config = dict(
    dataset='views of escape-time and Newton fractals',
    train_examples=145000,
    horizontal_flip=True,
    translate=0.12,
    encoder_isotropic=False,
    encoder_norm='layernorm',
    encoder_moe='soft',
    encoder_drop_path=0.15,
    encoder_num_experts=8,
    encoder_patch_size=[4, 4],
    decoder_upsampling='nearest_conv',
    beta1=0.9,
    beta2=0.98,
)
Rows from block 1 of the decoder of a small model that predicts escape time at each pixel, named by matrix and row number. Rows with one number belong to one channel. Each number is 200 + 40 x the weight over its row's rms, rounded and kept within 0 to 999. All counts start at 0. After the name is the row's rms in percent of the matrix's.
After each channel's rows are labels from the 100 images, of 14848, where the channel reaches its highest value: "top examples" is what is common among them. Only what is clearly more common there than usual is listed. The data: views of escape-time and Newton fractals.
# convs1: first pointwise conv (decoder.mid.1.convs.1.weight, 128x128x1x1, standardized in use), inputs 0-127
# convs3: second pointwise conv (decoder.mid.1.convs.3.weight, 128x128x1x1, standardized in use, transposed), outputs 0-127

convs1.110,095,151,309,247,243,196,226,177,177,255,197,245,122,177,230,115,197,252,155,200,213,247,155,262,202,243,214,230,154,185,276,196,277,207,278,211,244,179,224,234,189,196,263,196,223,194,204,179,198,147,247,210,213,225,245,227,232,219,152,159,228,195,206,268,192,208,196,189,283,221,220,211,211,245,164,189,204,205,197,166,268,190,259,206,302,227,107,136,186,193,151,213,233,245,292,264,86,206,201,253,203,232,209,189,198,223,142,198,164,188,230,167,171,218,187,220,207,232,242,244,206,185,172,178,220,235,198,198,155
convs3.110,099,171,218,232,181,224,243,234,168,91,185,236,220,246,271,274,149,224,226,205,268,181,257,176,254,228,168,191,253,232,218,215,181,214,181,138,131,250,182,220,251,161,196,185,142,237,210,290,165,151,197,234,219,171,229,258,235,225,235,181,158,148,118,169,175,153,184,192,247,197,260,216,149,208,263,220,239,201,266,107,233,209,188,172,187,179,185,200,171,225,213,217,151,180,204,121,155,158,212,207,190,196,215,234,185,287,252,241,181,220,161,247,205,164,177,161,215,124,212,193,186,184,195,201,221,121,108,190,239
top examples: tricorn

convs1.102,106,167,189,156,181,113,232,196,197,251,211,207,179,178,213,185,346,164,219,249,242,242,187,176,175,233,180,178,234,206,285,180,140,298,214,153,218,190,244,227,242,169,162,235,193,195,205,290,221,165,132,195,170,202,207,145,111,231,191,227,244,263,183,134,184,163,265,224,202,225,224,261,211,154,223,269,179,216,202,209,244,246,227,206,149,230,262,262,213,200,201,265,174,191,169,169,248,186,238,301,265,183,180,199,285,169,231,230,196,207,198,177,229,208,213,198,241,195,157,208,167,251,211,193,180,167,226,207,238
convs3.102,091,148,214,111,175,164,191,219,227,243,227,133,190,234,210,284,294,202,191,201,162,223,107,161,162,218,255,231,247,170,263,191,216,149,233,228,156,162,233,180,196,216,218,233,222,211,134,229,218,171,203,195,217,244,167,92,216,202,256,129,239,151,228,223,171,193,191,176,161,136,172,228,232,197,169,260,245,235,240,206,145,171,268,213,201,159,155,227,244,215,239,232,269,252,235,216,242,207,180,153,210,167,216,237,183,171,181,156,270,144,219,241,134,183,186,151,128,210,218,202,249,207,193,184,217,142,256,198,126
top examples: tricorn

convs1.46,100,156,214,219,232,228,162,297,245,168,223,215,276,157,197,138,162,150,245,156,147,174,185,195,225,161,177,221,202,206,186,233,246,141,211,170,143,177,168,209,203,202,118,146,191,246,170,138,197,200,185,223,199,156,148,230,225,189,237,241,201,188,208,265,158,233,157,247,161,172,179,209,204,269,142,326,161,135,198,325,159,183,204,151,158,225,186,234,190,236,254,171,149,190,194,197,156,187,143,191,251,249,195,204,121,171,153,187,158,170,198,198,141,189,256,219,197,230,175,185,207,225,210,206,127,264,213,205,145
convs3.46,090,182,190,215,271,236,186,291,176,183,216,228,112,102,234,155,251,180,229,245,133,220,211,125,162,193,220,266,186,223,216,155,127,140,182,219,158,234,266,207,216,178,220,221,133,229,217,168,211,250,240,224,182,241,198,212,165,178,220,227,191,196,210,167,153,182,177,205,182,227,173,226,204,192,133,293,190,192,208,191,178,223,203,230,247,205,184,345,256,231,210,216,188,172,234,238,141,188,105,176,206,249,275,191,210,180,254,204,211,174,193,207,276,205,191,250,204,137,191,135,225,188,236,162,260,169,201,239,214
top examples: burning ship

convs1.37,103,188,216,204,228,183,227,220,173,247,139,222,167,185,134,139,134,225,126,242,216,145,193,188,155,195,173,209,209,178,221,246,84,294,207,206,184,222,177,144,224,199,233,189,190,162,132,141,201,254,195,167,183,171,163,255,180,236,204,217,183,176,241,227,203,173,218,221,327,219,166,200,252,143,176,203,136,170,224,237,190,179,200,168,136,204,222,162,208,212,223,148,189,169,195,142,219,200,239,286,185,266,223,115,204,169,205,244,228,178,264,196,286,216,232,257,230,219,154,242,282,149,139,233,183,228,200,221,210
convs3.37,105,186,168,201,141,225,230,160,210,158,153,261,242,256,208,230,182,216,217,164,250,104,241,191,165,206,228,252,145,228,185,168,235,299,282,241,189,176,129,216,259,192,170,199,166,213,239,231,230,262,131,193,241,203,253,153,165,172,183,277,214,229,197,140,221,185,201,187,251,199,236,200,186,113,188,252,207,132,230,205,139,255,153,224,248,261,184,130,130,223,181,140,228,181,159,210,312,182,201,233,209,199,219,195,174,265,221,203,138,182,155,192,221,194,255,198,226,206,237,236,212,203,217,182,139,256,183,188,214
top examples: Julia set

convs1.69,094,168,326,210,269,226,175,219,207,210,242,215,269,213,158,191,189,240,252,239,224,183,214,187,240,193,269,188,242,170,211,211,129,260,187,186,194,119,228,175,195,186,215,164,263,278,200,209,211,202,190,263,276,211,215,246,216,183,158,181,166,258,180,165,222,187,206,236,179,227,163,211,227,183,200,249,189,229,249,209,157,187,192,239,201,227,137,142,253,162,230,166,155,202,194,175,193,193,191,163,192,163,248,253,298,155,154,94,232,199,232,177,203,273,113,161,197,131,196,205,116,257,216,157,267,212,187,185,241
convs3.69,090,231,235,139,159,229,223,211,207,171,183,173,187,183,167,198,146,225,177,245,274,196,217,230,277,270,228,166,151,213,220,146,193,189,164,243,215,250,215,236,227,117,253,142,211,96,188,209,154,240,193,193,170,197,235,222,177,165,175,177,107,181,211,171,252,219,218,153,128,326,250,186,201,148,282,172,212,161,183,176,258,175,160,159,169,139,127,231,159,149,231,164,214,171,223,133,178,214,226,243,182,248,195,241,223,237,210,164,223,177,200,136,174,167,151,229,144,230,180,229,169,213,181,216,223,264,145,194,206
top examples: tricorn

convs1.27,091,279,218,216,221,234,207,174,228,223,187,265,172,174,168,192,185,237,255,202,205,190,208,234,208,189,180,268,210,225,228,252,147,276,213,215,250,249,225,170,232,223,33,190,188,208,205,197,133,242,214,174,195,232,159,159,193,174,176,181,208,189,253,172,192,194,151,166,176,204,168,202,109,244,172,158,157,186,272,209,201,234,198,184,197,217,105,237,232,245,225,161,243,210,276,207,80,239,233,233,238,253,226,177,203,176,157,271,189,231,219,188,190,189,207,162,264,172,147,155,204,235,193,295,223,185,261,219,191
convs3.27,102,180,205,193,274,189,171,200,169,220,252,93,170,159,212,142,165,123,106,224,145,210,195,201,230,193,209,196,251,225,163,203,194,188,167,237,264,182,136,168,168,259,155,146,176,141,177,170,136,224,205,144,186,190,157,239,132,253,220,142,230,195,209,152,183,236,213,154,99,193,94,180,255,216,186,177,254,229,149,204,207,198,170,165,166,232,221,184,139,170,239,213,194,176,226,245,193,215,216,148,165,191,211,196,181,108,231,205,196,163,192,225,254,157,187,226,161,271,196,184,182,215,132,189,220,276,233,170,133
top examples: tricorn

convs1.43,096,217,218,78,202,204,240,159,274,208,200,223,171,172,109,213,219,256,244,240,248,175,194,288,185,192,128,251,218,236,193,271,59,171,163,163,186,219,281,163,196,176,183,139,186,191,154,205,163,215,162,178,173,207,161,135,147,186,236,208,197,202,235,185,166,115,191,174,224,202,146,231,153,149,167,252,163,175,149,216,221,218,145,186,150,160,192,222,177,227,221,253,210,164,206,268,181,258,183,212,237,253,183,194,168,186,211,197,139,190,173,261,167,217,249,220,247,189,178,163,181,230,240,212,183,129,238,214,194
convs3.43,101,213,157,138,218,168,189,207,194,223,160,176,209,229,231,213,211,157,118,181,163,231,148,241,180,196,235,254,231,213,181,162,191,92,221,237,225,220,180,127,184,187,239,124,241,133,124,148,202,201,151,174,213,186,171,226,110,217,162,131,183,258,262,211,193,189,182,188,167,229,191,229,232,217,219,180,224,290,217,246,179,200,184,194,124,257,171,232,184,221,192,286,220,196,210,197,219,223,180,121,154,220,215,195,117,132,233,138,176,170,221,151,204,197,136,238,181,256,155,168,213,209,151,197,280,257,146,176,143
top examples: tricorn

convs1.87,091,149,272,199,201,237,222,208,167,242,236,270,156,227,249,115,159,143,175,190,229,259,233,233,203,183,188,139,81,170,162,197,196,209,171,181,226,236,189,249,243,202,211,232,168,181,270,247,202,231,202,214,210,201,205,185,275,232,237,212,178,203,238,230,217,181,222,160,204,270,263,212,251,248,138,135,229,204,159,196,248,227,149,243,229,184,217,226,159,185,261,205,210,173,158,189,222,238,186,285,163,213,246,135,255,224,189,190,193,165,170,102,152,175,221,142,192,270,143,178,162,200,226,268,165,237,162,273,161
convs3.87,081,201,212,238,164,163,206,193,249,275,228,181,192,203,156,112,223,173,215,224,193,224,181,213,208,212,215,204,192,67,262,160,193,215,212,121,217,221,269,235,147,217,160,222,209,249,108,205,196,220,176,225,129,204,199,204,133,182,176,101,188,171,196,275,178,301,245,231,159,236,183,186,162,297,196,141,229,172,201,181,137,157,328,170,223,193,155,233,232,199,223,192,234,239,229,224,178,169,233,237,236,168,225,170,203,152,206,156,209,200,194,204,204,196,211,193,211,248,236,165,237,138,131,195,194,198,175,254,201
top examples: tricorn; pastel

convs1.61,086,160,116,233,279,185,152,241,259,177,182,190,160,217,165,231,231,153,203,170,185,189,135,187,235,195,170,218,164,234,221,170,219,144,233,159,150,143,161,168,132,183,175,187,221,189,163,177,219,251,242,231,182,184,281,220,222,227,164,239,249,275,186,195,236,171,108,252,216,226,134,117,249,239,178,218,252,113,185,244,200,214,266,250,156,239,201,182,104,226,183,201,161,203,205,174,160,199,193,168,203,265,221,198,141,226,277,168,188,229,227,320,213,175,206,193,171,180,236,199,221,151,212,175,247,208,224,170,163
convs3.61,111,205,176,180,241,174,213,221,186,200,161,167,176,155,256,189,181,170,202,192,207,217,128,199,204,177,209,185,248,162,225,182,194,228,181,220,268,137,172,245,306,185,139,192,199,218,261,213,162,196,224,258,144,209,102,178,277,235,250,171,206,164,181,251,152,130,208,224,214,204,244,242,251,200,197,205,250,278,224,183,121,277,218,216,210,178,253,220,230,218,230,164,277,206,197,197,198,138,172,203,222,234,187,191,262,176,280,233,207,159,138,260,125,288,206,136,213,162,156,220,172,138,212,164,244,209,194,191,119
top examples: burning ship

convs1.35,098,169,107,211,181,246,205,300,262,174,213,248,200,189,145,141,163,157,297,169,188,204,156,217,186,148,162,213,200,116,141,246,156,163,303,160,168,210,193,175,167,223,240,170,196,259,228,201,203,227,182,230,219,163,164,189,226,181,194,252,209,235,238,243,266,207,184,238,200,234,127,225,198,182,165,297,179,124,178,272,219,184,185,194,216,271,188,225,209,171,241,216,192,230,193,151,272,229,125,222,212,236,212,173,222,197,208,245,187,175,205,217,127,232,167,287,235,225,183,222,199,238,113,237,192,196,222,193,171
convs3.35,093,273,152,235,145,213,183,201,184,182,171,184,297,245,146,213,151,187,236,164,200,155,156,263,169,138,157,208,187,137,203,262,189,226,177,198,231,175,237,245,211,210,192,249,209,158,167,163,235,126,201,222,228,199,217,229,243,172,109,168,211,226,181,218,208,231,114,236,192,222,215,139,199,217,306,154,192,104,227,245,209,198,238,170,227,125,232,182,145,165,106,151,203,204,106,151,233,186,181,205,172,226,132,213,235,223,165,244,190,241,193,179,195,233,159,225,263,144,229,254,179,214,190,236,159,218,228,161,214
top examples: burning ship

convs1.47,102,208,219,204,187,229,151,175,184,199,221,228,199,171,170,217,157,249,191,182,271,166,173,252,192,248,174,210,253,189,210,226,234,199,171,274,221,182,145,210,204,183,175,289,155,149,166,210,190,213,222,159,168,155,202,292,225,218,123,141,161,208,144,152,215,163,220,176,165,168,241,155,219,141,192,131,187,240,262,146,96,199,210,184,191,141,125,217,229,267,223,222,169,300,218,208,164,148,204,180,172,159,245,184,200,182,227,250,207,151,201,196,139,223,194,157,165,250,190,235,258,178,174,273,215,240,306,133,186
convs3.47,110,175,240,176,206,136,259,216,212,248,222,144,133,187,196,180,277,261,235,219,224,259,226,155,140,271,209,184,209,177,265,202,201,178,222,182,163,168,210,128,181,137,277,281,218,239,251,296,171,244,149,252,207,158,176,276,226,211,214,127,202,173,220,192,129,194,194,198,171,245,211,182,217,208,154,143,198,185,175,180,193,161,207,225,161,217,193,211,179,177,157,220,232,184,200,197,174,196,99,191,164,222,161,196,260,186,146,168,259,287,267,221,181,133,201,183,186,150,202,230,213,161,163,267,165,127,151,226,191
top examples: Julia set

convs1.17,105,154,242,145,174,173,182,248,213,233,235,243,201,216,185,134,230,195,147,175,241,225,201,195,160,220,229,220,188,229,203,177,213,176,227,157,163,182,245,132,180,236,190,133,231,200,226,169,192,147,205,169,199,220,250,158,148,153,231,257,251,217,123,253,124,145,212,242,213,195,148,189,169,217,181,216,164,152,102,244,239,152,186,183,168,194,205,206,138,177,310,177,123,161,186,217,241,222,176,220,205,212,149,171,216,230,197,142,180,233,207,189,121,244,243,149,172,127,150,198,132,201,279,122,246,216,120,216,150
convs3.17,110,134,239,161,284,175,156,226,144,155,221,190,136,158,213,146,172,173,165,223,201,224,203,149,254,208,265,212,244,232,125,138,122,170,218,219,168,260,214,239,229,251,155,165,170,198,181,157,161,177,223,196,199,162,158,188,180,206,211,195,141,160,223,210,184,173,227,125,212,185,187,226,230,177,213,297,179,228,187,138,229,173,231,165,189,216,197,222,187,209,282,227,229,135,198,282,123,253,207,194,239,255,250,281,144,260,222,179,251,157,224,165,281,207,156,235,217,175,173,168,218,207,133,223,220,167,145,248,205
top examples: tricorn; Mandelbrot set